config.toml
spec_augment = false
encoder_mlp_ratio = 3
encoder_qk_norm = false
encoder_parallel_block = false
decoder_qk_norm = false
lr = 0.016
Rows from block 7 of the audio encoder of a small audio captioner, named by matrix and row number. Rows with one number within an expert belong to one neuron, the router's apart. Each number is 128 + 24 x the weight over its row's rms, rounded and kept within 0 to 255. All counts start at 0. Numbers have three digits each.
Before each expert's rows are labels from the 100 clips, of 14848, where the router gives the expert most weight on average: "responds to" is what is common among them. Only what is clearly more common there than usual is listed. The data: chords played on synthesised instruments.
# router: router (encoder.blocks.7.mlp.router.weight, 4x320, trained with AdamW), inputs 64-127
# up: expert up (encoder.blocks.7.mlp.up, 4x320x320), inputs 64-127
# down: expert down (encoder.blocks.7.mlp.down, 4x320x320, transposed), outputs 64-127

# expert 3
responds to: strummed
router.3:140144103115161143133104139203176146121136156138145162131115141103104130091096080149166108109117132147166125130135162155106105154139135128124123125117103176115112083149117118141121138108116102
up.0:124153089159099127132106126102162150190150131165093150073113079167148131135123103137152126172137130118131133136145106121117148145131092132131138133080116139145085108082122154143144114124134121
down.0:130126127120127114157113104102138115099110139093172128106121128134065142127120176141173157092102131119151139146129143122137146178089089110113078129139142107076142145095126136132084154129151143
up.1:172117170118085150111145155109151118130116105112088094139150151123146100139130135113116119107148098132101136156123119091105136154156124109145151107151134099145125160181137120125126148118158136
down.1:127133128140162127140116090155122104117121168135081186168121118158112126124118118105160110137106110135075100139111109135146109164163177130070089137132134179099152111124112133067134149132123101
up.2:128092135115100110154129064129138109093144150131141167110100088150166146110144106161138097122149115149135157186129143134105077137090151146129138080211084123105123102126176153138102115159143083
down.2:160124117186127116170136099103105112151105125141124123111110120102095155077109140104116135112108105089111088135142123077127130124126161101172127127114114104134139169123063124123136098089100107
up.3:138152111137191094169122130125135147120138150103075125122099113168114125146149142143122119152149070135153110156085143148130112092162143130128128094161088111136104127179132125131131118142100152
down.3:098148151172103167151147071085112146145104142133095086115112110143130132166130134088109123116148128178099117087147112156095112171106126127129151122133124085124142132115098159127135116091092132
up.4:148135120109125135105092083108150123104114131106121112134118166119133119137146127109128117064125133145149120149167098077105116138118143115124143130144146080162144191120176146134116098114087145
down.4:098119105109111174096175137121149148118121114150062114092102112097121110093106152142114119123156132124118151131110141176117134130164117148112152134114131087125122152121102097086137086156119139
up.5:132106101186115166147129131159130149103148098162117119124137124164110119138128153174133131104105107122125062137177138107069109119093116119083129110128131118135119127112136179122132144160108110
down.5:084151133131166121132131161134075160163086157094089134088093193113100080153128124107163092138161114137105085107140142131144136125127095099121122099125129140099122130131165128168146152087103120
up.6:109104112144150150112166110146109109121156136156089164166116115106145131130110118140147084139134148123054104171120085147149104178120105127150128149142149095155141111195120142099125130147151119
down.6:131109109119135165148088128166135125141142157181154103147131118111109123105148142160115119110093154135121130118133058121100124163075154135155121132178141111164148080120094106113134136111114107
up.7:130141119126152159145175079156129109133131149112120147113135117117145160106100066123140157107135120117142133103116121137120129172051135115111140144139149130126146108088142141119113083142133145
down.7:188130120105121097121161139094153131116090168150114144123160132115129128138120144125130100152112096115076171156156117104131126146137106128143076127134151166127120141128117132136109156144123120
up.8:138112153155139128116135122155147118080118086139146106144134142183120088141105138114139159136147137109092116118142132186141160157122144109145153136106124100116120085177105099112139100110112115
down.8:096089128148114179112101114113153141146087137171149158113126117105078115154159134104160113172118145144141106148061139107103125109079136138142138095125127100128078121139119101137150125105126171
up.9:146103184127136148165104121149166100131112104109154118142171153115119148106094124158160138117092119156112156161163123101113141168082101096152113081089134126130151107111169109162158153144166091
down.9:122112129163116122140147127077105110152121160070124139126164148165159103163107134097123138122136130096104132123131135154141098156101146105119161097148111131086130116138133095140111131151171081

# expert 2
responds to: pink noise; horn-like
router.2:185139185120145122096108127096116128135178125123116118124100109143127126142135119154146109094101144138134114125138130115107109094117076108114085118171127161158112123131110114126168120109119151
up.0:143136147127187137137112146110122079109079124157093133141118178126096142142180151120122157141111122118106133109117182145120129130080116125136116111136158144117074144169079155124183096158155107
down.0:151107096113104120105123075125110135155063152112134104161158152142110102111130191110134123161124175096141161137154106116132134142104151141114133103107147163143132102128133164135127132142103105
up.1:145114099180147132132102119134107123121152128118121103131164128192157113134155151125105135112115113146145103171154138121103123125124113136118125087173061137131131131165103099109118173125107118
down.1:107105141110136139125135134148185146156144128126118097149111111149099093105141163119103144112107100144128148176110096098143144145100136106151165129119098160118141094122137109178130107129113153
up.2:124101078124130135123112140121148154101117091139152137125161098115138115140149124090101173116138137136097133114087187124058126102137161151115081111098122162132105106131093127116124145143139124
down.2:157168108140114135133082143125132149111120124128140106144110167203162125126131136107134080126158122102166123104148122093083102126150133135134177084154133110110130120110124141145139106164092127
up.3:118150108165147143130146155123168163106130103142129140142100100140121118125113133140089099157132153171080099117131122168125117082148137120097151164128108143113110099163121092140106118120163087
down.3:126127071153081150114153144149096116108128119106100155067108113103101103115073102143160135148133129127096131116126127082127169122146144112167161147155142101111173162121128131128133168150134169
up.4:117128139141155067097096132152157144137172114100107117109122118133138121115114149103127148119139125131178132155157135138112103166115111085134173124154118156090091107184176115149125091152135098
down.4:161123104119153105127094117113137142105150130140111121151117128116124133128156107137107110145118093113151124144113116121156120130114142112088106106154135101135129107111168127102118154098094162
up.5:143150164113107139094145119118114138135159142147083137101103155130116125143124138071134128152076136110136116076128106142094153146095113151111125136086177153102104110094120139121093153093145122
down.5:062097122169116122135141137111091143092117155158191138127136139096139117119096127113152120148145148093156142068108131146136134123173113121112130140107103135132085129097103135132113105089156115
up.6:127119181117095113124102140121103108139123151129105094145111108097113108137134141140132157138133136141160188078121146136147158125141164131102121093159098139135115134121127125167119142112113118
down.6:088110113129116090117145143133125084119098121092096124124111140109126154131120128095130113169167106134123116112131166119135183153118131142107129122147141167162165128124119120140098140115111088
up.7:164149119102111130099145107119120128129140119146102105120136091178144121109158096121098136118143144125100185118131100156149126105131149099158092117126158137127104118112107127131129140125161108
down.7:109123108141164133151137095131147147116145095092156121095105129118115114108151121118105136137116108119121129122113132167157126160110129189116132094150127140084095115155133096150109133156156102
up.8:093099140167118114140135121102153192135104063102096133087085171128093157119163103174143138153130134116095130108104142139110144135167156155147099160111124173147105142110133140141116137129104140
down.8:134154190118181152154138151094134116128121121088149119122127131079119145087178117129126118125118152111105146147142104139099097141130103085120112159161118048136142110122156179115101132133127119
up.9:094136116110111157101170154139115112119130089134104123104121117100057120114065168121157124165146128122135078068124149146097103118103127160118127114104151088094171143151145122135112168091146116
down.9:120153090096121164126137151075120118139121160113134099174104175130117118115141150184090155092137106120126125121131086112096143143116104137157132151121153128116095115170103170168146132138119146

# expert 1
responds to: vibraphone-like; reverberation; text has "reverberant"; text has "room"
router.1:108123135132121121118158192130100094148089149111109157122118143072138141122130158107157139156108119122103118117113134120104185126108116127136100146155105114117123164134121147141116159142131105
up.0:155114173169121138117138111130153132095119103113135093122168144103127136118195184094134133115120127145184115164128109118163144138114094126093093119132119117105122166094084084112089171150105116
down.0:100133118126116109182120143134082145133149170128111183161124098180191113156120101121155129123123130103116061128104154102096161098143103101104108087096163158124152115116156152172119140151131129
up.1:119138140108136110131165131132120124127145113136121106111121120133139136148173107104139167083121157084102094139118130177130122099094111113147099141168146117187125112130158132149132082148086136
down.1:133166143118160142134119153131142119166133128136112143139129165114153129121144083142079098158104159158104147153104153155143158120127130138155112092124087090118114121161156129154110094118123091
up.2:138115139127161114094114142125183101107044181144148130155109100076126120119106141200131123143111108130146145116154127165123104148101116126123117133135153139180118126155127142163143134133118124
down.2:156147136112107149180163107123128133124132125129147098108133205139115088155165124165083145122158119107131124129115130097130116142139117096107121166106100096126122157109109138138133128126115138
up.3:126134141162133149121167134139141130135119107105170133108096061062142143139139133075135080047136128138116125143124147111132106132159138119139144133147189146142096087164134087148146106154116159
down.3:146157125100093133150156107127126142114144161136107095161157151130114156134133103153161130094116145114135104117066112102168114158143147143126100135180134097134160150111111163116089126155139111
up.4:134143097136135120138149139104148131101116160140148125118112131143153097145095100108105101124119116110170155152104105143105130185102146117136161129147096103133111170177097116090148143132145092
down.4:162143156148152119154130086141119115145104131156141132130114106135121116104118132109098127136074127119106139129197167111115173134128118125111110129173083093078068119136134095057136064088130119
up.5:147161123159154128129131119161120137127160133130157142122123091091117114083127107146124167130107081112138111105115140115149141119086134097132122155157160103143145139133117118132143149144173154
down.5:123130109091109117121158123104105126072120100108079132102144154135098164090172166115136163124149170115136141164149151138141098114137126124180155148146115109142158158126153117153106090162117103
up.6:137122194185169146120116141099119131095148165110112109140138138113134107117144136093130083118143143147122158132105099165130140090113127105095121109131106145122132155167119161158095108125090176
down.6:103115166124146135138095134138152099097128123150137117123166116123109145143116094131091138102136111142145146095146109097108114094135145091100127157106142137118112120135092137155171124108139112
up.7:157163117108117137083116105150135166150076141084144150118167098105133140125111147128124116135126088139082127135131124102113090101123143092115134130129126132114132116118140105123106155128091128
down.7:114132109164158128079126124143129074118083160141105126127109134124141146136161115139109131166172115149142153138157109117179133116105171117141112127102151123135115101170091070119117120109148123
up.8:115109124165104158140126131152128140167090159105136145126154133139134126157133138078145123096109132126141112107139138128159108146145139142082106131143118167112191110142087127149090155151135099
down.8:145126134120134122127091137082122153116153132091173145164141136128072142149134133133115119132170093156135125079132137116086102110128162156150129127099178156148147126140129107107134092123104139
up.9:144126150118136087146127143117103141113107175142125103133140139144128148126128162127114120104140078127136129129149158075147128121165115124147145136074108114119151117162147114121156138109127109
down.9:140126126121117155136090145117105108118159111144113101096128125101124160143093153127126140165126136135139118134137113159089148109097167086120105122166130109112129128113084116140124125123154130

# expert 0
responds to: arpeggio; clarinet-like; playing: arpeggio up
router.0:111124143125110130110142083091148159101134067159136089133173141178130129157160131094096137109165118103150141130149140093154100136123168138142171115111149103113150132096159130102135090115135158
up.0:143130114140147173129145127131107132153130094168104108125116118176125117144128114121136109181146075169148104116148144118150135114150147119156116128162129138169129118096113137117109188121103101
down.0:131096161134143141147124074145111090136135157102172179091146092124117144110172123141141145145105113113140130146139128125124141135161125115085193065122161112137173127128135143133127130124159122
up.1:113103149067125105116111191129103160177107087084136122107135107177107143130123075121167094158142131127141132137150139127188130124178086164127148071131109138107089186175146109137131103162125113
down.1:098165145114101132159174091130119091116158118110144092116165135183161140118107126130144083117148120140107115097154123147139131152164105135121156151090122129184137108155110130121104136134148118
up.2:153110173138111126113170176164131101146152150163126105132161107131103113135117142094131139109131134111115167139093207139114126153137115123106106136057128123141156135170100115139188138127134131
down.2:121126110107115098144094135115146144129128138085119125119117134111132136131089114110154138127115105172106131122116163160118109111144127114093128150130143117130125149107121095157086107123159126
up.3:160164184109119092136128145101109140120135130127115137151171159100094147140121129093112130150144118147147110059138106149148136180156143147130123164096151141126104119090101110100145158126131130
down.3:115158126152073100133104112142105109090110136110125128074136120115080111190145121139096194145128147120135086136154200126160120120100136144146144118141114128079142116088086137138117151135107133
up.4:137115180179129156112084133108120158156107117122173138143135128168144076110115098115154066097148114140135137138147134123120140099082133122129106112179140115088154144082125131109142097147130158
down.4:105170125096102120140109124118129117165129069089109094157163173151143129136131144176122104167119149119099109117124098118078104114116102136153087147128165133068116143139133118176119157132165138
up.5:146138109151112109102092169116149127102110102130120098158146163158169137140169162134130097153121114149114143096121137117159106103153112137122098102116111117153103156093108137132108134107138181
down.5:116124099169107149125158081121167127179162115129125129155146118087121133149139084082083121114121123116117115103153154120119142107118129118153126155105168138150141132172143161102117119106106118
up.6:114143163143132106175153087144137163161096117115132152137139109119120086131135131111135161190093127153134123146129186141167149076112085134123131145140151107126135122128125166108130146148109145
down.6:118153165126152128146124153146104123140123125156126169115113111146107122150139144079138140095147104180118188112134151109169120109147121113129115163144112169069147128107114073150103164148160151
up.7:118087103101184104176134120148119140112131109152105159177144133126098135123107116151136154136118120131144142106111177108123087108134085083118146109108120102124122110155106147128137118104091153
down.7:144122138141100137092127107145114144117107173105148134091141110169178117168124121129133106079134130138120108152099088150129136119119139166176097121102142121137110155140105159129140130147131118
up.8:113114131223135116121180129156152128110128125133144117153125106134108172082141091148103100108139105078120106145103112144122068127158133131150169144145091144139116127134162124136098124153110143
down.8:139121112100146125143118101148070106145125126153107110145171109135112133132164119117098094157106149097155117103127116103135140133123111097148154110171089124136127106141161126129144109114108190
up.9:124170193148114113108154143111133140154120137116124129134124130106133148090128113082118103115126136144102128127153106115130132178128116121144102156127173108089086125113121118158110139115111122
down.9:087158163132101063111109134151114196115103130106131072158119127107147109150121092176105109112132134159143137147099142131070142160145118126135113107133093125166163094134193139124118138156150100